config.yaml
model: "class-conditioned image diffusion model"
horizontal_flip: false
conditioning: "class"
objective: "edm"
targets: ["scale"]
activation: "quick_gelu"
mlp_ratio: 2
fused_qkv: true
layers: 8
lr: 0.0018
grad_clip: 0.5
batch_size: 256
adamw_weight_decay_other_params: 0.01
Rows from block 5 of a small class-conditioned image diffusion model, named by matrix and row number. Rows with one number belong to one neuron. Each number is 500 + 25 x the weight over its row's rms, rounded and kept within 0 to 999. All counts start at 0. Numbers have three digits each.
After each neuron's rows are labels from the 100 images, of 14848 (inputs lightly noised), where the neuron reaches its highest value: "top examples" is what is common among them. Only what is clearly more common there than usual is listed. The data: gratings and oriented noise at many angles and scales.
# fc1: MLP up (model.blocks.5.mlp.fc1.weight, 384x192), inputs 128-191
# fc2: MLP down (model.blocks.5.mlp.fc2.weight, 192x384, transposed), outputs 128-191

fc1.9:539512525539517542507502503462504462461541503517497496463503483523527504524477494511521512497526492536484511516537489502514531510504491496477516512501483475555485492549503497524514500495462495
fc2.9:540492453493481469488516497474506572502471490506531473487489515501548504531489533503501522520499486526456535501484517515498503508497481492495466499524532499503501482541497513517501513519464534
top examples: square grating

fc1.252:505441495513517462536496516444506499537500488526491545485485499483496485477557547501557505487488494477511478453500508558491478504457505502498521490518486532525487522532485506494545509482512500
fc2.252:494462521498487563492521494507472465468507501522518522480466480512485524505539481526451491519527505502497497571492510487518526516523480501501484510485544505531485530515509494495546482476504523
top examples: noisy

fc1.274:483451533484479529505509507521505562531513511502474516516497467532497485475522529514507466525504540489517437480498465495467499530443538480549494553507562489524509501476519503490482476510490449
fc2.274:524549484492513542482508508484510453481512485494511487496491476493529505539454529496481480447504427504511576487499499523504498504466514469501493491496542488532508509536500481512512516483491536
top examples: noisy; sawtooth grating

fc1.63:488501493493503524493498490485530521516515475519497526490494485495505472454462514488474468486488441501505446504520478497511484542487508522506443507513508496468506492517511480508498498498551536
fc2.63:487532545517527475527474480510456518479505513515516508475478475484484516513452529509519475493516497486510427502484548498511524521485504490484568464487501477550501526489504492484494506468545523
top examples: sawtooth grating; dashes

fc1.262:512510490494527487500513501502522529470517527505498500490512529470471482504497505504542500469500519496505507469509500514453502505479502476506539487494465520514533482505491495516540521501421482
fc2.262:462483534467509479531522467491487502488501491525519505486482474469487518572483507466483509446510540505524538500493489484513527506509473512479488470506483545490533482507504493503550477467453494
top examples: noisy; dashes

fc1.250:505524529491490500512445488511470538464595521459548500504474517486484511513517502505546467500490502458537551544493520467497487511497511471497507495511524479512544508512498494519500480515520484
fc2.250:490477506469477505438479515482523468500463490488455480502509522457501469502509506516467476536500474540464549503494452528515499500522511460500502513495476504441513493531520491482522517473502492
top examples: sawtooth grating

fc1.12:515512469543490529493515463543484448497469491551471491503521495501477526486476485494490548512499528504526542500521495496511487511493516534514473517466480487507526458533541478494542504486479544
fc2.12:537481467468498519518456456526496506497507520547503510489457493534467474509496526466500498510485496521518511501497495493481508492517503455494494491472467483492549535481488501490490466522489472
top examples: dashes; very fine

fc1.280:521503530515524479493511488525457533491510486513530512489498486452504509452520473503493518516468476527482510509523452525521503503473451515501481454487497469470505472462503557477496507481534501
fc2.280:503486479504501526520468460531519539513495515473507491506484461494512486506529498484459503483510442489529516535473515473482478510504450496526493520463488459481512500513499550534517543506527526
top examples: noisy; dashes

fc1.91:530496484479494507512477471515517491453510500507506503484515504527485450495566551481541503537532431480529446481496486513517505524502494526509496527512505506480469522478503476483480497484536529
fc2.91:498509490492479496491482480531501483505518508490501497518486487505506526491569490487486502514500444540481467527511508493499477487464488491460507494517493511549508460486484521508469454494545503
top examples: sawtooth grating; dashes

fc1.330:478503476500488488507507522510513504488507510510471535449455468494545501484487464508550498477504518510508524526500482521517481488504482491501473515565503480463476486528482503470467499509510540
fc2.330:541499465532492519490486512502464476508480531490510544494511476483479504524502520501495513525479504502474472473515516497465486490502487552493524510562499496478470485530471476542514514504528513
top examples: coloured; dashes; stripes at 90 degrees

fc1.71:513504472530498496467514522458508502482465495485438463462517529514476505492514472462489461502535518500555531508543501527492532507454485487495481531511513450488480489494538514551486509508481468
fc2.71:498527508467513504486533545491491433485517505531528510523512512485505479488489511475518500511463473515476457497463476484518498500490470499510491480473505487517511508519530548433513470533497498
top examples: very fine; filtered noise

fc1.281:490466511519506504521544514518463503473508492489468517461486486486493467536488474514498448519489503488528485468480472490485517517476525528516501477533523514481494504476508464527469464555530516
fc2.281:512515525527476491478516529518549505497516513455527489533447500510482504468523482537487456476544496527477472501516504523494500504490488473441529544478531488484488490466488501450506524494501511
top examples: dashes; coloured; very fine; angle: stripes at 75 degrees

fc1.17:464509500482491485513458517495457504544499497455497533482501497510463530519495529497489500512541538531491529542500533510572497459493525513525506525481542505503475514480447509538475511474486474
fc2.17:533506478511480525471556467463512473497514486550468520486520482507510486499497480540492536463526527507537502488482496488556514482492545492456493536507473510498507541468505521514482439488488499
top examples: windowed patch

fc1.215:502460503485531495498495512501469482517492518456477487477491457503535508463531469544472490527460493544471490507512507514494489469523517500495514480484505431511544475511569511522488532526534498
fc2.215:526580504552522479447475538486492505475493504495493491496533467500507504470508486523494499481507482448523510494515505497484476547506508536531493473499520432521535519560527503479515492523514472
top examples: coloured; dashes

fc1.97:535559497504455488536483500504465494544499558473515530529452510523512430559497529503515513523497468499475506486507531502499548514537469498529500478452490472519473472446451509495489493514501500
fc2.97:474522513510564509523498493493518447556488511503527480504496511499509480504505466498501475492405521503457487505514464532516489468502523451526505531490490479475457516533477519441523476511509509
top examples: dashes; stripes at 45 degrees; stripes at 30 degrees

fc1.149:523549488551520475478520468509546493525496504502484519444494469511502513486538452477488529465484540501504485505524482467496524529518496541478511494459459539493491477484512482482477463497502496
fc2.149:487532483535463517480515490501479486493503519529529522490479523534516499502511514511499535489478495505440489501491500521481483496488516463509488526485505500536503526541496523480502430486518555
top examples: dashes; very fine

fc1.311:513491525480483501528478500525524480490534490492497510470471502505490490501500487537526479483510499494533510526469484555493516556488457518504495553476497513507476544497518535552495479516513530
fc2.311:488521499531500509435478509510500545490497495508494499479446507489503513496530470550491505504517478492492521468503493501468495529490517448477481522506474479498490495494509473457497494575506516
top examples: windowed patch

fc1.255:516465494484484472501492474522500513498522512482489522459462469533504526463449504508534501499490507471502481477485507490527493487481501456514534489503465552470523505550480501490474518496593491
fc2.255:469512509518474507480505496485483446513498483479517561478507494524513460504429511514470506463503537515476455497526496495483503503546509525486470519525488515507539472533467515519510506490556496
top examples: sawtooth grating

fc1.114:500470471438540509531509498502488534497514502519474483463508498474480441502487465525494488469521519496551490488531508492487505503465422490508485498532540505476489470487499506473478483519489491
fc2.114:481515508527497515497478500485501483447480546525477503497499505485509493488507479473467478509415504527499533504486453489497494508465469510454498520547531518477475509507504524467492536579511517
top examples: very fine; windowed patch; stripes at 30 degrees

fc1.318:507491526532502525511517509531506495504506486499480478492509506521531472455479506489484485507501492497495517504498477485544525488495500490491445505492491503506482503556492475519444514492434490
fc2.318:492476492533514522505477519509490488505481513479554474495515491515501537502511520491536501488497470504483519498513493494460519489501497496484566503562557512508503455564483486500419489466439521
top examples: sawtooth grating; stripes at 75 degrees

fc1.126:478565452510493465499490477499446486511508438508515475447491496479473459456484439489491491493492469488521472449520459491501465469471506506498485456487517458489513490496525457486525496537493506
fc2.126:568441533471489484448496517497554526500478522425483519488484508486512514513518485490512472514535495515483503521525495507468522514500526501483501501531506479478493499506559490454478480475503502
top examples: very fine; square grating; stripes at 165 degrees

fc1.228:525509523516491517511472488461515495483513495525475490503465523494489487496473531482498466511493491535493508528526500522514481510517527532488520515469524495454532528531508499491514484471507478
fc2.228:507500466503524498507469498480496506494481508515520520512489495494511503497451489514522472497492513511489525485483502506488527466504514507512475498512466507477534473508505511552500539493514481
top examples: dashes

fc1.187:505482477451510511521530475483494519483534473469476542489458515531491547478517488501527486546460464484507504503514546509513524534477475521501513544509515490514506524500510477483539524493519520
fc2.187:527485513521517507421523518507545520521470498459531503518492504460510471462488478469521501490487490511536503511548442558481464455516462458461506497521478461487480500493493472512509484500530479
top examples: sawtooth grating; stripes at 135 degrees; stripes at 0 degrees

fc1.85:500487523462486481521481481490480484443518495489519458464536466468495460479491453493462475512466480507502499469464470440445511528525481465503494540561496486474494489473512468493469487525505509
fc2.85:497502515544503489501473485487486472480518494514506509487471487513503531512511485533492485540582502485480483428543490528535509516522507500460508481459507503490464523490441507458536514531508486
top examples: coloured; dashes; very fine; kind: sawtooth grating

fc1.222:517505522518494518500498494452522526492532485511511511488470510498494507487427466500495478463503522524501489503512483477463495514527477522505534508515486498501507480491509511523470530501588494
fc2.222:521531526470479497472484499461477511503504477516516522501495463506518484505430525480512473523503549481509489477498521504514487496446473489486485494484528476525497508498477478478445499515589526
top examples: sawtooth grating

fc1.374:480516493475506516491493479542508492548490492502509544492488550488469516493505550521512522485476511489501540481533559459478477529486509490500509487465510514501481493493509528476520547469481516
fc2.374:514534514520470496491481479495540525485525492495516489501493496524507539514479427499499479509534538513465488503506545471535468584531523490499507441511522513521499501499519454500514517492489492
top examples: filtered noise

fc1.333:533495496502476524488481492532490508561540500510482507463528509495501489459481487516557504498503493517478515504506508534522504503467484471505447503454524510541524516520522528494493524486465491
fc2.333:497512458563493497555521505497492514461489508522508467463540481499490515510500497498442478443502486523503487490503489519497518483492480486472547531464492509507490508542487489464459444526479495
top examples: filtered noise

fc1.86:500473493518523492503483518490508469505525512483446463504506518484457471518522464481561508479507480434505487443479541521487489503466523523495520541434477498486493514502527502445506517499489466
fc2.86:489516491462521516504531526492484541516470476521505494492477521507496479462488414468470485517479509548483553517496469485507523513497514465539507474444491466528494535495490498510477489493527524
top examples: coloured; dashes; very fine

fc1.58:459511489487494459464516490551510525455518481520503505496496439502490514473485484532556487496479567499523485508529490554516528483480489487494541484522489488480511512498488493490502510494513475
fc2.58:524479515490496554463504506579502477507488516500470475515482512462502488487497534520478490504509531489497496491490513493458498510516468509482477513478490477522513521499485505479477506494523459
top examples: dashes

fc1.135:461513519506485501497513507502479485479487496475512492516529469527492517528511461574548493482501493537519527543521503516512492477486481513492471455486483511456547483475515574506536518487504535
fc2.135:518519490492479528490502511527517488527502523508503497491528512480496485508507528492489499497496482475513519493499532482513482475505457495489530548502508499478529491498498559505484490484485519
top examples: dashes

fc1.118:503488496449513493525485549505488449497506514489507501502532490519480552560462518512501503583486485515503469495486492544577514460469491507486516517525552491494486482540496500496491487485509523
fc2.118:493499436472539496537530532482521476424533464510523504511524480494502499468482488489505477541483458514474518507521543508469493483496511508481492489522456498521499494538544530483500529533502511
top examples: square grating; very fine

fc1.359:507492516497477539556502473505436501535471493474521511469488517514530500448503499490506509515450532495494428514519485476525526508486444490428495519485513487522511507501535454524508524520522489
fc2.359:461482509511493484512490487478529540531487490482495485475502494533472488467526456511505498527542504483500419513464464506502539499476478478590504499498472505458455487476524463491511519485501485
top examples: filtered noise; very fine

fc1.134:487558504484479543471504484553492510476510509486498453506510504517508506510444446504449492508519498527495518546504488456502526512545494500497479505492517477483520488466528492502449500531482502
fc2.134:492512462477495431490506451499522499539505492497485499497520504477513463539445516467538512475471502479504486444494461499473456511515507512507501490491438511461537475494492500510462489471479497
top examples: coloured; sawtooth grating; very fine; kind: dashes

fc1.302:479480466496509478531507517497484459516468513482470498455480497503477513517504504493504502467505466508474524534537536469508485480503538486516499522502535497514494532490529499520506537523523534
fc2.302:511497460508490495449509459525501473512500518503495506532562500500511512516491560499510512476431480521518478525503503521483512481506516487482511488513499497506476505478435563498512486486496475
top examples: dashes

fc1.159:487505467482497540521496489529490484464486482400488490508504526487501541491502472478504480511443531509470508551502485471457485496498475492511496505470481459522481477494529518535518451479505486
fc2.159:501446538533491490531463507522467510507537517469488503516459537509498493543499503461491498483491498548537464482510504523534502511554493498503514502438504505513505506472512554550506527465502522
top examples: filtered noise